{
  "model": "masked spectrogram model",
  "dataset": "telephone keypad tones over noise or synthetic speech",
  "train_examples": 39062,
  "n_mels": 64,
  "hop_length": 160,
  "input": "log_mel",
  "win_length": 512,
  "method": "mae",
  "mask_ratio": 0.75,
  "loss": "mse",
  "encoder_arch": "vit",
  "encoder_norm": "layernorm",
  "encoder_norm_position": "pre",
  "encoder_activation": "gelu",
  "encoder_mlp_ratio": 4,
  "encoder_head_dim": 32,
  "encoder_fused_qkv": true,
  "encoder_bias": "none",
  "encoder_qk_norm": false,
  "encoder_parallel_block": false,
  "encoder_inner_norm": true,
  "encoder_patch_size": [8, 16],
  "encoder_layers": 10,
  "encoder_width": 160,
  "encoder_positions": "rope",
  "encoder_register_tokens": 2,
  "decoder_width": 256,
  "norm_pix_loss": false,
  "decoder_layers": 4,
  "init": "trunc_normal_002",
  "residual_init": "scaled_by_depth",
  "optimizer": "ademamix",
  "lr": 0.0007,
  "beta1": 0.85,
  "beta2": 0.95,
  "eps": 1e-08,
  "beta3": 0.9995,
  "alpha": 2,
  "steps": 31600,
  "batch_size": 64,
  "epochs": 51.8,
  "lr_schedule": "cosine",
  "final_lr_fraction": 0,
  "warmup_steps": 3160,
  "weight_decay": 0.1
}
Rows from block 2 of the encoder of a small masked spectrogram model, named by matrix and row number. Rows with one number belong to one neuron. Each number is 200 + 30 x the weight over its row's rms, rounded and kept within 0 to 999. All counts start at 0.
After each neuron's rows are labels from the 100 clips, of 14976, where the neuron reaches its highest value: "responds to" is what is common among them; "lies over" is the class under the peak. Only what is clearly more common there than usual is listed. The data: telephone keypad tones over noise or synthetic speech. In brackets: how many of the 100.
# fc1: MLP up (encoder.blocks.2.mlp.fc1.weight, 640x160), inputs 0-53
# fc2: MLP down (encoder.blocks.2.mlp.fc2.weight, 160x640, transposed), outputs 0-53

fc1.176,178,172,181,182,230,219,256,157,262,207,183,197,192,180,197,149,196,226,197,227,163,273,220,253,222,185,165,238,246,179,192,165,228,192,209,161,201,197,183,218,223,249,230,238,250,182,197,165,172,226,185,180,215,196
fc2.176,152,222,232,193,177,240,128,163,248,210,179,188,171,231,184,188,199,142,230,95,198,184,206,202,180,195,179,164,247,164,181,178,211,217,223,186,211,186,198,173,175,236,204,210,201,203,208,169,188,180,176,220,211,221
responds to: key "1" (80); mains hum (48); first key: 1 (25)
lies over: key "1" (74)

fc1.430,191,195,177,200,203,199,166,159,254,250,167,224,201,187,228,173,168,242,183,187,190,223,197,211,214,220,171,211,168,169,173,196,190,236,226,150,242,177,158,226,184,151,244,217,180,184,206,227,260,225,191,199,253,217
fc2.430,241,196,222,194,194,219,213,206,188,234,41,190,254,230,180,195,162,195,201,202,229,206,195,180,220,212,197,185,176,196,221,192,172,218,174,208,169,181,179,224,156,156,189,181,170,190,185,137,176,234,196,202,234,213
responds to: mains hum (70)
lies over: key "1" (27)

fc1.473,278,231,234,193,218,175,188,151,215,233,140,173,206,260,175,181,193,216,227,223,208,195,241,228,139,259,192,242,169,185,215,188,215,213,251,178,229,178,181,186,147,174,244,210,192,214,208,211,201,183,186,187,202,214
fc2.473,165,152,205,229,195,210,213,211,204,229,171,247,175,197,219,202,179,190,167,229,181,193,162,199,210,181,198,176,198,179,181,218,144,244,189,247,221,216,215,174,235,208,191,202,215,200,142,157,174,178,201,207,189,199
responds to: key "3" (54)
lies over: key "1" (30); key "A" (26)

fc1.27,248,153,194,207,216,171,234,161,214,219,160,195,194,201,193,183,154,209,195,252,229,216,190,220,241,185,198,199,190,174,162,195,182,206,216,202,222,158,186,251,163,200,189,246,193,203,188,206,172,220,160,161,214,212
fc2.27,193,232,196,203,219,207,213,182,235,185,96,238,208,247,206,157,165,195,199,197,197,199,207,173,163,191,187,209,241,209,176,168,208,186,204,147,216,132,191,231,216,195,215,199,212,215,207,137,216,228,132,223,209,206
responds to: number of keys: 5 (27)
lies over: key "A" (29); key "D" (25)

fc1.609,144,192,180,171,235,190,191,192,248,243,193,171,187,224,204,196,204,197,199,102,181,256,179,173,225,165,182,228,196,222,194,212,249,186,157,151,219,216,195,233,223,190,222,216,248,218,226,209,186,197,223,161,243,175
fc2.609,113,216,148,194,214,212,139,193,224,175,201,202,205,158,222,137,179,186,245,214,208,146,164,180,184,219,178,179,224,202,199,196,198,157,257,182,225,248,207,215,213,207,216,172,270,187,207,210,247,201,221,249,208,204
responds to: key "1" (100); first key: 1 (58); mains hum (38)
lies over: key "1" (28)

fc1.208,232,211,258,194,206,206,173,183,232,195,187,211,184,212,188,174,187,240,171,203,204,278,204,219,195,214,169,222,216,117,228,188,224,180,201,146,181,180,167,216,225,194,207,268,220,198,195,230,221,175,141,154,205,223
fc2.208,211,208,202,183,208,175,170,209,212,235,167,219,195,171,234,206,184,190,188,196,197,209,181,163,208,199,210,174,240,194,181,214,176,252,262,166,209,146,197,143,203,207,239,207,116,169,150,182,174,177,175,205,200,204
responds to: number of keys: 7 (37)
lies over: key "1" (29)

fc1.451,239,186,173,170,231,201,170,163,235,180,198,192,201,246,229,215,180,225,174,196,198,262,157,171,227,211,214,247,170,192,219,230,237,195,180,163,181,185,169,207,234,190,224,230,255,194,191,236,192,224,188,179,182,202
fc2.451,129,192,199,180,222,225,164,192,215,210,151,203,215,175,186,145,166,177,228,162,215,196,134,157,152,213,198,178,206,149,237,191,201,204,216,171,254,190,207,216,208,218,219,179,239,238,243,138,225,187,201,251,189,240
responds to: key "1" (68); first key: 1 (32)
lies over: key "1" (55)